python train.py --norm="batchnorm" --stem="single" --beta2=0.95 --one_sided=true --final_lr_fraction=0.1
Rows from block 5 of a small self-supervised image encoder, named by matrix and row number. Each number is 200 + 30 x the weight over its row's rms, rounded and kept within 0 to 999. All counts start at 0. After the name is the row's rms in percent of the matrix's.
Before each channel's rows are labels from the 100 images, of 14848, where the channel reaches its highest value: "top examples" is what is common among them. Only what is clearly more common there than usual is listed. The data: scattered letters and digits in many colours. In brackets: how many of the 100, against the usual share in percent.
# conv: 3x3 conv (model.blocks.5.conv.weight, 160x160x3x3, each kernel summed), inputs 0-159

top examples: brown (57 vs 19.8); black (55 vs 19.7); blue (48 vs 20); purple (46 vs 19.6)
conv.61,078,187,242,204,172,202,207,177,188,235,253,193,208,177,185,109,202,185,230,156,184,188,194,172,183,195,204,154,187,188,188,196,82,207,182,194,185,164,241,179,176,170,174,185,186,178,190,179,197,215,199,134,168,136,192,186,160,175,191,216,179,231,158,160,196,233,186,192,208,212,202,194,174,189,211,221,223,161,164,206,200,199,225,215,184,194,206,199,153,203,217,202,234,184,258,160,158,122,170,207,205,230,178,170,140,185,207,158,222,206,152,240,128,242,166,169,207,246,182,159,204,187,181,128,155,218,231,187,182,207,169,199,218,193,194,234,193,172,235,205,203,163,238,252,183,176,212,159,209,192,212,169,208,222,141,194,171,203,187,156,205

top examples: red (93 vs 39.4); black (54 vs 19.7); purple (47 vs 19.6); brown (45 vs 19.8)
conv.66,118,199,215,187,201,168,197,212,185,204,200,206,160,214,259,187,178,179,161,150,189,150,105,197,234,245,212,280,226,170,188,207,171,174,223,158,167,182,240,152,188,222,198,184,203,217,143,231,204,241,187,165,208,170,207,166,212,192,182,247,166,204,225,242,252,224,216,214,215,222,171,136,171,235,212,205,165,231,198,219,177,234,175,271,235,189,236,218,184,274,193,208,198,218,200,183,213,232,221,158,218,187,204,216,199,211,215,230,200,232,216,255,201,238,231,205,211,192,194,221,197,234,196,252,220,206,221,216,278,215,258,175,197,192,207,212,182,196,252,185,203,170,200,244,244,205,251,215,163,152,196,201,250,227,243,240,195,238,223,199,192

top examples: pink (52 vs 19.8); orange (46 vs 19.3); white (43 vs 19.4); yellow (41 vs 19.5)
conv.144,109,236,278,197,185,193,178,193,217,204,181,150,200,176,223,197,208,201,201,194,212,198,214,186,181,214,204,144,185,237,188,251,186,161,216,195,224,214,194,161,220,199,149,226,230,196,206,171,169,154,177,196,230,214,257,183,189,223,220,194,107,222,271,182,197,206,205,183,176,199,235,215,183,183,146,211,210,189,149,215,220,239,204,184,193,177,185,198,172,164,164,202,292,177,244,237,178,210,212,181,229,197,179,200,235,171,210,201,173,192,194,147,160,192,160,220,178,180,268,270,218,162,189,160,209,188,197,258,173,214,172,276,213,190,176,210,186,197,212,173,152,276,204,253,191,225,204,190,161,203,170,222,205,170,176,136,157,219,187,194,208

top examples: blue (51 vs 20); black (41 vs 19.7); purple (40 vs 19.6)
conv.90,110,182,199,217,251,233,211,170,224,205,226,217,231,178,141,220,180,208,194,196,187,194,247,186,201,181,184,15,230,214,172,193,215,188,208,267,200,124,115,225,222,226,172,166,183,167,199,192,151,188,178,203,183,185,197,182,220,208,189,206,181,178,210,251,210,218,189,181,224,248,184,201,176,131,204,205,218,222,239,204,191,199,202,192,269,200,185,193,213,136,173,212,221,250,234,180,180,168,192,171,206,233,211,153,176,180,194,196,196,234,158,174,183,241,200,190,221,210,187,177,195,232,176,169,207,206,190,195,186,192,226,191,226,233,198,200,216,184,191,193,135,207,171,163,147,184,178,200,215,215,189,166,168,182,217,189,188,201,176,203,191

top examples: white (80 vs 19.4)
conv.25,108,192,202,156,191,129,184,175,185,208,206,175,144,186,214,217,224,157,195,122,210,217,138,223,210,212,202,222,214,221,227,152,205,183,221,160,211,186,158,248,171,260,202,201,224,205,142,218,214,184,226,221,178,205,209,186,153,212,168,219,169,192,229,213,219,225,192,191,214,195,135,217,203,191,227,163,179,250,243,254,208,223,173,222,231,265,253,219,176,208,234,232,143,199,205,233,218,263,195,168,195,267,214,210,219,265,213,197,190,198,208,179,218,204,221,195,218,223,223,202,221,198,173,236,201,153,235,213,203,241,253,172,204,189,231,184,223,232,281,224,245,172,271,186,223,202,241,205,198,183,248,179,241,203,204,218,220,192,167,230,194

top examples: count: six (53 vs 16.3)
conv.52,099,204,195,190,186,127,162,221,191,131,152,190,194,204,184,173,170,186,141,199,159,207,189,205,206,202,201,197,158,232,259,213,158,176,182,204,145,202,184,217,211,200,219,215,208,201,216,194,169,206,199,162,219,188,191,249,172,188,220,217,210,162,191,161,167,210,206,194,154,197,226,201,143,206,206,212,188,213,192,156,182,161,184,200,168,181,188,170,214,210,188,233,195,197,204,224,144,175,183,145,168,147,216,170,266,180,221,198,158,152,199,204,170,139,268,169,168,188,197,210,115,178,199,185,169,168,119,235,255,123,211,230,170,191,190,204,174,192,121,216,210,172,212,159,196,158,194,210,217,210,172,219,170,187,234,161,167,223,188,167,193

top examples: count: six (40 vs 16.3); the character W (27 vs 9.5)
conv.57,111,220,200,197,146,199,193,150,202,240,305,231,224,199,274,194,249,200,180,199,216,184,196,172,192,178,195,203,175,160,215,199,175,203,204,211,181,234,226,238,149,201,181,191,215,184,248,181,203,163,182,168,217,203,241,228,196,219,184,220,235,202,184,181,197,169,186,162,191,212,250,181,217,191,173,276,201,231,172,215,265,239,182,166,183,154,180,187,144,185,138,171,193,169,177,194,156,193,220,227,163,241,144,257,212,228,212,226,203,193,208,154,233,234,233,194,174,172,199,182,195,187,190,177,187,150,216,181,218,224,163,223,166,159,168,145,164,203,238,123,253,226,225,204,203,204,192,159,243,194,195,215,186,230,202,194,205,164,216,154,226

top examples: the character M (25 vs 9.4)
conv.145,082,185,219,177,171,190,150,160,190,207,167,195,219,221,139,138,199,165,264,206,172,179,181,195,153,223,206,203,173,194,215,198,144,253,170,185,186,233,199,221,185,183,198,181,134,188,213,204,209,220,215,240,181,159,183,239,135,183,201,158,248,166,191,136,203,187,188,170,191,245,212,194,229,209,177,152,189,158,202,173,150,187,193,171,159,203,161,197,177,207,213,189,141,203,188,184,163,166,171,228,176,221,190,218,178,214,167,191,219,181,203,206,257,201,235,245,169,224,175,184,246,166,129,178,160,243,197,129,186,173,186,214,148,220,221,179,171,125,195,208,240,205,139,238,185,207,174,143,209,204,196,186,213,158,202,184,201,186,193,169,197

top examples: blue (51 vs 20); count: six (45 vs 16.3); black (43 vs 19.7); brown (43 vs 19.8)
conv.113,109,190,216,199,190,198,222,174,221,189,131,171,235,201,142,154,168,183,213,190,128,197,215,174,179,218,214,205,202,187,184,199,191,205,187,181,190,168,213,138,180,110,190,182,168,158,195,177,202,193,232,206,192,178,200,167,127,160,190,158,208,176,206,210,202,197,182,196,165,191,248,179,256,195,249,151,222,169,204,180,190,208,216,218,186,212,200,188,164,235,231,179,198,221,181,195,149,140,177,246,144,165,168,156,142,163,160,189,212,213,149,207,211,194,145,206,160,196,218,201,261,135,157,160,184,201,252,196,178,121,184,179,216,206,205,207,200,207,147,239,180,205,174,204,194,203,190,142,205,178,217,189,237,147,226,200,219,200,230,212,189

top examples: count: five (36 vs 16.5)
conv.58,107,216,194,190,138,190,176,199,183,164,185,188,180,196,163,153,146,244,228,186,183,204,189,154,176,209,213,199,189,214,186,224,113,188,169,153,177,204,210,209,235,203,205,191,181,185,177,209,211,184,208,191,236,165,204,197,135,118,206,181,167,173,225,161,152,225,135,205,214,170,200,209,205,202,195,193,184,177,169,233,141,158,192,217,183,178,221,241,208,218,220,250,275,206,188,187,158,155,170,218,140,205,199,144,155,194,168,184,188,159,174,189,207,227,140,214,216,236,210,222,207,183,189,190,153,216,166,155,218,178,188,208,182,156,172,265,183,166,174,219,177,213,200,197,189,159,210,143,208,203,191,169,207,183,207,188,158,255,223,157,127

top examples: purple (41 vs 19.6)
conv.63,088,162,214,202,181,171,196,229,170,226,165,210,211,171,127,178,213,236,182,206,155,205,204,184,165,190,203,217,164,200,215,183,194,188,126,184,183,204,239,189,243,135,204,180,173,192,228,221,182,184,235,190,172,222,178,236,199,192,194,120,223,160,201,225,192,203,195,186,194,193,169,175,239,203,162,177,131,149,174,194,188,230,173,174,156,188,153,180,190,234,232,235,195,196,183,208,215,184,187,214,214,188,221,140,214,224,137,188,187,225,248,236,212,196,170,226,192,199,217,232,224,220,131,212,174,156,178,198,173,144,197,191,196,200,225,262,149,148,214,198,241,180,258,130,168,234,168,145,192,225,216,187,211,124,172,200,207,187,236,227,230

top examples: count: six (42 vs 16.3); the character S (25 vs 9.3)
conv.115,117,173,107,200,216,231,211,232,216,194,255,156,235,211,203,175,185,204,156,221,219,169,226,179,221,256,240,225,189,237,185,214,195,174,238,240,195,195,193,181,204,220,183,217,229,221,235,252,197,183,197,237,168,196,195,196,241,190,221,243,178,247,257,233,243,212,207,178,223,233,228,227,160,206,215,192,194,214,218,174,179,215,213,189,220,156,189,190,262,222,180,170,147,217,228,241,209,189,237,129,240,211,219,195,193,157,230,174,194,206,219,223,180,243,185,181,272,259,219,197,158,253,233,202,238,239,211,241,173,197,238,155,226,234,207,190,206,218,171,195,192,223,198,183,208,233,239,248,160,242,200,185,178,215,264,158,263,209,241,200,192

top examples: count: six (46 vs 16.3); purple (42 vs 19.6); brown (40 vs 19.8); blue (40 vs 20)
conv.105,098,174,250,193,195,236,241,215,191,183,183,162,176,173,152,164,176,235,275,205,205,185,214,137,155,199,227,193,168,212,186,170,205,204,139,201,219,197,222,156,256,137,183,204,173,183,167,183,173,167,218,260,208,211,197,187,198,202,222,154,181,157,228,199,206,158,148,204,224,200,224,172,214,203,183,198,163,182,160,193,113,241,167,170,175,174,162,163,171,174,199,166,209,199,204,178,197,199,208,253,214,186,195,225,179,184,155,211,180,120,239,194,225,153,115,184,176,152,243,198,218,200,176,234,199,178,181,224,190,153,192,183,161,209,196,275,189,145,186,210,175,195,216,210,188,192,195,156,179,210,160,211,210,155,185,211,213,235,189,205,211

top examples: brown (50 vs 19.8); purple (47 vs 19.6); black (44 vs 19.7); the character W (32 vs 9.5)
conv.117,092,228,205,192,196,179,175,226,202,180,111,220,196,202,174,203,221,192,234,208,203,183,188,231,243,194,238,208,226,180,259,209,210,207,243,133,136,201,188,186,200,220,223,165,215,248,237,237,201,248,246,198,153,206,182,213,159,184,181,222,208,171,193,166,195,154,190,193,166,126,186,172,199,174,206,188,226,238,209,230,145,202,173,199,152,178,189,239,185,219,152,163,215,186,159,214,224,185,261,221,202,188,135,200,163,192,222,161,223,220,216,241,228,170,202,197,207,203,198,211,254,211,210,225,211,221,198,190,243,201,181,175,158,150,177,143,194,254,190,173,164,199,139,198,241,234,167,159,197,193,205,189,247,148,139,232,230,212,224,166,157

top examples: black (50 vs 19.7)
conv.53,100,201,195,222,155,181,209,151,215,198,214,230,170,219,160,151,159,194,165,221,165,219,208,200,162,198,176,196,189,189,208,244,143,220,117,224,179,190,230,162,188,168,204,202,176,212,230,173,213,202,171,233,215,176,213,216,132,149,209,127,281,196,166,143,245,212,214,219,174,233,231,198,238,221,190,152,145,158,188,168,170,215,190,201,188,193,196,188,200,206,231,219,198,190,201,184,175,167,199,242,171,208,184,198,190,178,139,179,194,162,192,180,207,197,215,245,173,204,150,160,187,178,109,180,137,236,161,169,181,178,203,193,151,184,162,228,175,144,172,212,231,214,198,192,217,188,170,134,233,178,225,206,186,203,190,216,209,194,207,151,165

top examples: pink (47 vs 19.8); white (46 vs 19.4); orange (43 vs 19.3); yellow (42 vs 19.5)
conv.55,090,192,210,200,183,153,163,222,202,206,182,235,167,205,167,166,244,202,168,193,197,188,179,211,181,206,185,195,191,170,202,176,169,203,178,196,156,227,210,115,206,154,203,184,170,233,187,140,195,191,234,153,200,175,163,195,154,153,207,169,149,235,230,183,206,201,142,177,208,255,213,190,141,175,182,214,180,173,220,241,237,146,162,233,228,199,205,225,245,224,211,162,330,224,231,241,215,165,190,168,192,212,207,162,191,223,174,175,187,254,182,214,156,231,169,221,212,159,189,227,230,207,166,167,189,233,178,222,143,189,195,161,217,245,200,190,209,173,216,165,225,183,157,222,174,162,205,218,206,191,149,221,173,184,252,201,188,200,215,189,174

top examples: black (47 vs 19.7)
conv.4,091,176,183,181,189,208,148,193,178,155,168,226,179,171,155,128,173,177,172,211,164,208,180,172,173,179,159,208,194,180,170,204,143,209,133,202,186,212,201,165,177,181,237,197,168,178,193,196,253,216,186,167,199,182,173,221,155,180,191,180,243,197,149,172,220,168,190,201,172,166,214,205,192,208,172,151,144,152,170,179,229,181,164,247,194,202,204,167,229,217,202,161,199,162,198,151,154,130,190,243,175,163,175,144,186,170,167,177,232,198,208,202,216,179,236,221,169,162,198,206,175,190,114,182,151,228,189,179,212,138,201,202,125,172,147,182,191,168,152,209,179,180,180,200,216,176,220,180,213,178,157,200,167,206,215,215,179,198,224,137,211

top examples: black (47 vs 19.7)
conv.54,094,191,238,204,180,167,164,189,142,152,139,198,217,190,133,153,188,242,174,225,169,161,188,221,221,151,221,173,197,213,219,174,188,221,198,187,189,203,214,173,216,153,189,225,196,215,216,179,197,217,221,231,162,159,197,191,182,175,189,126,190,229,207,161,170,234,136,183,181,216,240,179,202,188,253,223,146,208,204,203,229,213,157,209,168,205,154,205,192,195,191,186,237,227,179,199,210,170,239,225,202,238,146,158,232,216,145,186,163,185,150,251,209,208,169,229,114,198,181,195,206,218,188,185,198,202,214,152,197,137,206,187,210,191,179,209,165,201,202,220,191,198,257,219,175,196,155,161,191,176,291,188,260,123,222,194,204,197,184,188,203

top examples: pink (42 vs 19.8)
conv.38,096,239,177,174,195,217,210,179,217,195,195,203,193,276,207,231,255,159,207,190,227,220,189,154,193,216,218,184,166,205,183,166,224,232,177,221,162,250,219,215,150,216,221,190,192,177,244,184,218,208,196,218,195,198,219,216,217,177,166,173,268,212,199,169,162,190,156,199,138,197,254,212,218,199,163,230,163,218,142,180,217,202,228,151,201,195,211,166,187,165,182,137,118,149,177,213,200,210,192,275,191,177,161,202,173,228,217,148,227,204,223,195,231,160,207,219,209,166,204,205,227,211,205,201,240,179,255,170,198,187,207,183,186,206,235,149,219,184,179,166,242,251,196,185,168,203,167,219,217,253,183,244,170,209,149,202,238,150,274,219,246

top examples: white (51 vs 19.4)
conv.60,115,216,164,215,207,228,176,192,197,208,211,208,173,143,217,103,204,188,163,208,208,208,202,257,180,182,210,198,213,213,234,180,126,200,194,166,238,212,171,164,191,158,195,200,144,209,207,202,208,193,176,158,186,127,212,236,153,199,217,191,209,240,184,156,201,147,205,225,183,169,198,214,180,215,244,207,218,227,230,175,233,208,223,231,235,210,206,188,202,163,141,125,198,190,187,231,191,147,201,190,221,176,139,166,235,193,214,220,237,188,222,193,195,198,223,217,177,208,215,204,157,244,152,185,139,242,200,192,180,214,146,209,249,244,129,184,243,217,223,177,161,173,218,238,204,190,188,227,193,217,214,221,151,241,243,206,184,199,177,123,184

top examples: blue (46 vs 20); black (44 vs 19.7)
conv.149,101,178,186,190,157,154,127,234,165,165,215,202,205,238,163,183,224,210,190,210,192,214,213,217,176,223,205,199,179,220,238,191,171,192,176,225,153,243,230,229,181,254,204,197,162,231,220,190,176,243,213,189,213,141,207,244,144,176,210,176,215,205,194,232,186,229,244,191,239,186,178,201,210,202,200,200,173,184,202,228,171,160,168,202,234,201,171,180,161,182,257,260,187,225,203,224,121,146,137,203,162,179,258,100,234,263,159,212,189,188,159,208,158,221,221,186,216,195,209,208,185,180,192,179,150,241,141,213,214,200,185,194,214,199,250,206,162,143,181,183,223,169,188,170,219,199,185,230,217,233,196,207,191,199,169,174,172,207,188,180,136

top examples: the character W (41 vs 9.5); white (40 vs 19.4); largest: W (34 vs 2.8); the character M (33 vs 9.4)
conv.139,104,188,187,234,215,204,277,215,227,223,248,176,175,213,250,211,233,209,206,198,245,220,215,160,145,163,211,217,121,187,196,184,222,227,143,200,213,217,192,266,169,178,201,183,177,168,215,169,221,200,204,181,215,202,190,218,231,215,232,233,224,217,175,195,151,158,216,222,166,214,198,206,176,223,172,193,239,148,172,220,214,178,234,148,185,210,231,199,179,168,193,161,199,152,179,194,221,217,165,186,200,184,190,200,214,209,263,237,230,166,246,210,186,151,234,196,195,182,227,189,246,199,210,182,182,189,205,205,212,262,159,209,210,200,216,186,264,127,239,215,233,202,302,217,192,205,181,221,193,229,189,200,155,260,165,212,197,153,145,208,246

top examples: pink (51 vs 19.8); white (49 vs 19.4); yellow (48 vs 19.5); orange (45 vs 19.3)
conv.18,112,246,286,202,209,184,186,199,180,206,220,153,193,204,158,196,224,121,158,206,191,183,137,193,192,229,207,171,190,197,198,225,211,156,191,239,264,241,160,232,128,207,118,174,202,192,231,164,172,161,196,222,209,196,247,245,200,212,283,202,115,198,179,211,194,184,183,190,227,188,229,117,121,249,198,195,218,193,217,215,216,265,195,175,191,185,181,206,186,200,220,168,215,202,241,222,191,201,193,250,204,214,167,211,213,190,186,259,216,197,193,146,217,192,194,179,206,209,192,173,230,169,198,211,199,216,237,220,181,188,197,231,194,216,213,191,202,177,179,173,205,225,208,272,220,212,203,201,184,132,191,209,193,209,214,147,180,207,193,201,215

top examples: count: six (55 vs 16.3)
conv.49,089,200,193,188,175,180,196,201,152,250,181,194,236,193,206,192,220,178,165,197,185,191,171,252,245,172,182,187,220,210,217,206,202,212,201,174,178,219,169,192,198,194,188,190,181,221,232,193,203,205,195,149,178,202,183,191,126,213,224,237,216,197,174,114,147,243,208,164,204,230,213,191,202,205,216,162,228,239,223,196,237,149,170,206,156,166,171,199,234,212,182,158,209,196,160,185,202,126,242,186,252,189,155,118,213,200,203,177,226,197,250,189,188,203,228,233,155,190,187,208,197,159,172,149,222,177,193,178,154,181,143,220,151,207,152,155,168,246,188,203,168,230,188,158,220,202,165,127,191,166,233,187,193,208,132,193,210,252,180,135,185

top examples: pink (56 vs 19.8); white (44 vs 19.4)
conv.23,108,260,189,185,194,171,203,182,202,195,212,154,198,203,217,208,259,191,125,202,210,223,186,189,175,204,236,186,186,233,190,215,187,159,185,222,226,245,198,197,153,203,148,223,206,202,241,210,198,159,196,173,210,217,232,203,165,210,233,168,170,219,226,206,214,258,209,171,165,195,234,265,220,232,144,151,185,233,175,206,233,244,214,142,230,194,201,194,166,214,173,162,181,188,241,235,184,208,195,239,224,184,174,215,241,205,197,220,169,220,184,140,205,187,198,229,143,194,214,246,194,136,177,166,190,186,238,209,140,209,170,248,215,191,191,143,230,198,233,196,235,279,189,224,214,207,212,208,200,241,190,235,156,191,196,122,216,139,252,229,232

top examples: count: one (47 vs 17.2)
conv.14,142,200,193,155,154,164,211,207,173,182,164,167,180,125,166,140,161,239,181,171,183,216,177,157,178,165,213,204,150,219,156,176,145,171,169,158,164,192,242,190,213,178,220,200,196,179,201,148,218,170,186,149,191,193,197,208,164,200,211,141,223,199,187,213,187,191,225,171,129,183,240,195,243,190,162,176,174,212,171,139,175,217,159,210,215,158,184,168,185,180,158,182,249,178,209,181,196,166,204,194,174,147,192,163,213,180,172,186,159,149,229,166,176,140,172,219,142,165,235,202,172,202,157,176,171,191,197,228,169,141,152,209,204,193,174,238,184,192,204,183,250,198,242,210,193,197,182,165,137,229,168,189,172,179,197,178,221,175,180,182,221

top examples: red (76 vs 39.4); count: six (37 vs 16.3)
conv.143,095,208,216,192,178,205,196,176,198,237,223,153,215,187,209,195,205,195,181,242,188,83,149,163,226,208,188,178,187,175,169,207,202,160,207,168,258,224,167,269,175,195,174,238,235,162,223,191,187,167,177,181,243,187,176,267,219,170,179,189,172,183,180,172,160,141,194,205,229,220,191,187,166,204,202,253,235,175,183,172,209,236,185,218,175,155,140,193,211,241,191,212,179,182,168,204,192,175,218,208,202,200,157,227,196,202,204,241,211,137,196,189,218,210,187,216,222,195,235,164,207,207,203,179,210,180,238,271,162,166,174,174,198,216,187,172,173,198,198,268,193,219,217,236,167,155,156,137,137,182,224,182,204,178,256,146,192,155,225,197,205

top examples: red (64 vs 39.4); count: six (52 vs 16.3); the character J (25 vs 9)
conv.104,095,182,172,198,192,201,191,208,169,159,198,190,199,167,138,212,173,198,167,180,173,185,220,149,195,200,164,207,175,174,166,203,201,191,142,195,210,189,184,209,178,161,194,202,170,202,207,185,143,221,162,188,234,186,180,176,189,109,180,162,205,131,181,199,177,188,158,200,201,209,175,191,206,209,163,181,141,170,157,180,168,163,153,219,201,159,138,207,107,185,195,235,197,208,170,187,138,163,143,216,215,154,176,136,182,182,167,229,181,161,171,187,169,184,225,217,204,192,193,179,167,150,149,168,181,177,132,211,187,166,163,234,182,200,200,258,148,157,156,206,181,207,192,189,172,172,186,154,186,167,178,206,168,165,202,194,196,238,198,182,184

top examples: purple (40 vs 19.6)
conv.32,091,189,213,191,176,215,192,200,194,116,213,182,205,200,217,171,222,150,200,176,169,190,205,147,196,179,200,188,178,161,161,215,207,224,160,194,172,173,156,188,165,150,177,171,204,214,216,214,146,157,226,224,225,166,216,188,209,187,162,178,179,185,178,189,253,157,175,199,148,276,206,191,170,203,170,163,159,199,178,190,176,204,192,120,174,157,148,137,162,239,195,127,197,206,182,199,210,202,209,207,202,177,160,195,153,156,181,163,143,187,206,229,256,168,182,247,186,153,186,203,214,217,174,177,218,235,207,194,187,165,183,182,187,154,173,166,177,190,159,198,219,216,144,189,169,162,193,181,187,171,173,198,200,169,216,191,257,188,281,173,180

top examples: black (54 vs 19.7); brown (46 vs 19.8); blue (45 vs 20); the character Z (26 vs 9.3)
conv.62,080,204,189,195,120,184,148,175,160,217,188,196,219,201,133,178,128,212,189,182,140,204,202,205,185,187,230,213,230,165,201,207,229,170,184,202,207,222,187,161,205,200,172,183,157,207,227,203,142,202,189,210,195,157,220,213,199,227,177,194,159,134,200,260,215,169,190,204,183,189,223,196,193,200,231,187,153,219,234,152,159,182,166,166,193,218,172,163,263,215,216,207,194,214,222,194,190,175,168,167,192,179,255,210,175,143,160,175,183,159,193,217,205,146,198,143,186,191,196,172,200,181,189,194,220,201,191,227,192,137,221,195,209,102,206,194,150,200,139,198,231,188,127,170,219,190,158,251,207,157,188,202,192,157,230,196,244,210,239,235,229

top examples: count: six (62 vs 16.3); brown (59 vs 19.8); black (53 vs 19.7); purple (49 vs 19.6)
conv.152,089,150,211,201,155,199,227,155,126,248,226,200,197,136,195,233,206,176,225,215,216,187,202,206,177,192,201,197,225,202,209,187,240,252,133,205,216,158,230,189,211,103,193,224,191,189,224,180,190,192,224,212,159,241,172,162,241,243,207,171,231,169,195,217,198,217,228,200,217,210,171,203,238,195,143,152,189,198,188,159,213,229,196,186,210,209,193,175,202,206,177,166,174,208,222,193,280,214,235,207,250,209,163,148,184,241,199,181,202,136,233,192,239,174,214,253,220,209,166,171,174,197,104,207,214,135,244,198,185,222,241,220,148,181,175,189,187,165,212,206,202,209,174,207,188,182,163,121,206,201,219,193,217,195,164,203,215,209,202,229,181

top examples: black (45 vs 19.7)
conv.16,105,195,198,210,225,207,150,174,221,188,197,190,196,160,212,178,249,220,179,210,191,197,210,219,205,165,169,180,198,168,189,206,216,205,275,205,207,211,184,177,180,212,175,193,183,196,197,197,155,178,194,223,199,204,174,171,208,210,200,238,169,242,177,178,188,134,252,206,174,195,217,181,187,188,209,207,223,199,236,131,249,207,192,211,168,209,187,200,212,166,137,103,183,176,166,177,209,244,146,184,194,197,171,270,202,168,207,223,169,129,242,189,189,181,181,174,144,192,153,202,203,197,241,206,198,183,206,187,180,170,194,185,267,278,163,201,221,269,200,208,182,181,167,205,194,256,134,270,200,156,198,211,198,202,256,178,194,144,188,195,252

top examples: pink (43 vs 19.8); yellow (42 vs 19.5)
conv.136,112,190,208,211,239,217,194,191,226,145,192,208,215,186,184,217,196,162,170,223,170,189,208,162,215,150,144,172,192,206,138,228,217,194,181,195,223,193,191,139,196,179,222,178,197,188,198,172,151,184,164,151,227,156,190,203,221,181,205,179,186,201,163,220,235,140,212,215,165,166,208,200,172,195,174,242,218,188,184,153,191,179,175,206,166,191,144,130,173,163,141,172,219,181,158,179,168,163,149,223,166,159,175,190,169,192,150,207,161,160,199,200,194,167,177,205,159,135,177,214,163,197,207,188,207,164,140,200,221,157,150,217,215,227,150,178,177,193,128,196,172,232,145,159,157,201,149,188,227,186,165,206,152,171,200,193,138,180,197,188,192

top examples: count: one (39 vs 17.2)
conv.130,107,225,227,189,153,215,170,191,175,183,155,129,221,165,142,99,171,203,214,193,148,176,197,155,174,211,244,186,187,183,191,193,161,201,210,170,179,213,212,216,205,185,208,180,200,167,209,152,176,195,193,168,213,220,208,213,140,195,204,182,214,175,254,196,208,185,210,178,207,130,203,189,230,170,187,147,212,218,178,187,193,239,161,203,196,132,159,128,176,161,209,203,237,226,209,186,155,144,202,205,185,179,158,159,211,183,147,193,175,192,151,227,215,178,157,209,215,129,233,248,237,193,176,206,192,201,201,203,190,151,137,207,205,185,176,224,178,207,204,182,189,215,195,191,165,198,175,190,142,184,191,189,208,209,156,160,193,226,129,153,184

top examples: blue (61 vs 20); the character I (32 vs 9.3)
conv.119,116,199,181,245,203,233,226,201,183,203,209,201,244,170,158,202,214,226,206,260,158,215,263,195,264,206,233,189,218,246,217,165,229,266,213,222,193,231,213,175,223,207,182,265,237,213,214,172,224,165,208,269,161,199,166,180,241,195,217,192,200,211,209,222,217,183,194,242,214,216,183,250,216,248,272,196,131,217,232,179,216,206,195,186,231,257,203,180,241,172,206,165,157,227,195,222,248,216,176,187,235,193,261,230,162,188,206,141,190,163,175,217,208,161,215,231,192,211,189,167,188,266,210,245,229,223,203,214,212,218,243,160,211,217,180,188,203,244,216,226,164,174,185,220,215,193,149,191,221,238,234,225,184,187,273,232,193,218,181,231,231

top examples: the character W (29 vs 9.5); the character M (27 vs 9.4)
conv.142,101,192,202,218,127,170,166,190,163,229,249,200,175,187,169,138,178,232,159,222,151,184,207,205,164,178,230,211,164,221,216,208,181,205,177,194,215,208,209,169,221,168,234,196,170,181,212,192,179,202,209,184,176,196,212,221,165,237,232,160,222,219,198,221,148,223,267,174,242,240,240,198,227,208,216,187,157,197,187,221,182,256,164,189,214,214,155,196,195,200,239,175,200,178,236,179,235,151,244,211,203,234,206,162,176,248,148,183,183,165,221,247,157,229,192,241,180,224,210,181,163,216,126,167,182,216,162,252,208,209,206,187,219,220,191,230,140,171,245,202,231,168,242,206,221,249,141,160,184,172,269,180,205,126,193,190,215,184,200,171,220

top examples: brown (50 vs 19.8); purple (49 vs 19.6); blue (47 vs 20); black (46 vs 19.7)
conv.12,118,184,191,231,177,192,202,197,216,200,233,181,187,209,178,191,268,221,198,239,230,170,189,157,215,186,188,179,199,199,191,221,222,212,193,202,152,221,220,229,231,181,184,230,257,191,191,217,231,184,199,204,201,176,198,171,197,183,187,180,191,207,220,192,173,250,170,210,269,230,205,175,206,193,172,283,220,196,186,261,236,237,201,198,200,169,198,172,208,195,210,228,223,228,193,189,196,197,227,211,241,309,180,193,246,262,235,185,206,203,230,223,182,240,193,180,214,184,185,226,200,187,212,173,194,215,180,208,266,272,184,171,212,116,200,207,184,188,267,208,175,181,270,161,188,205,216,176,156,196,313,230,235,181,156,167,193,157,199,191,207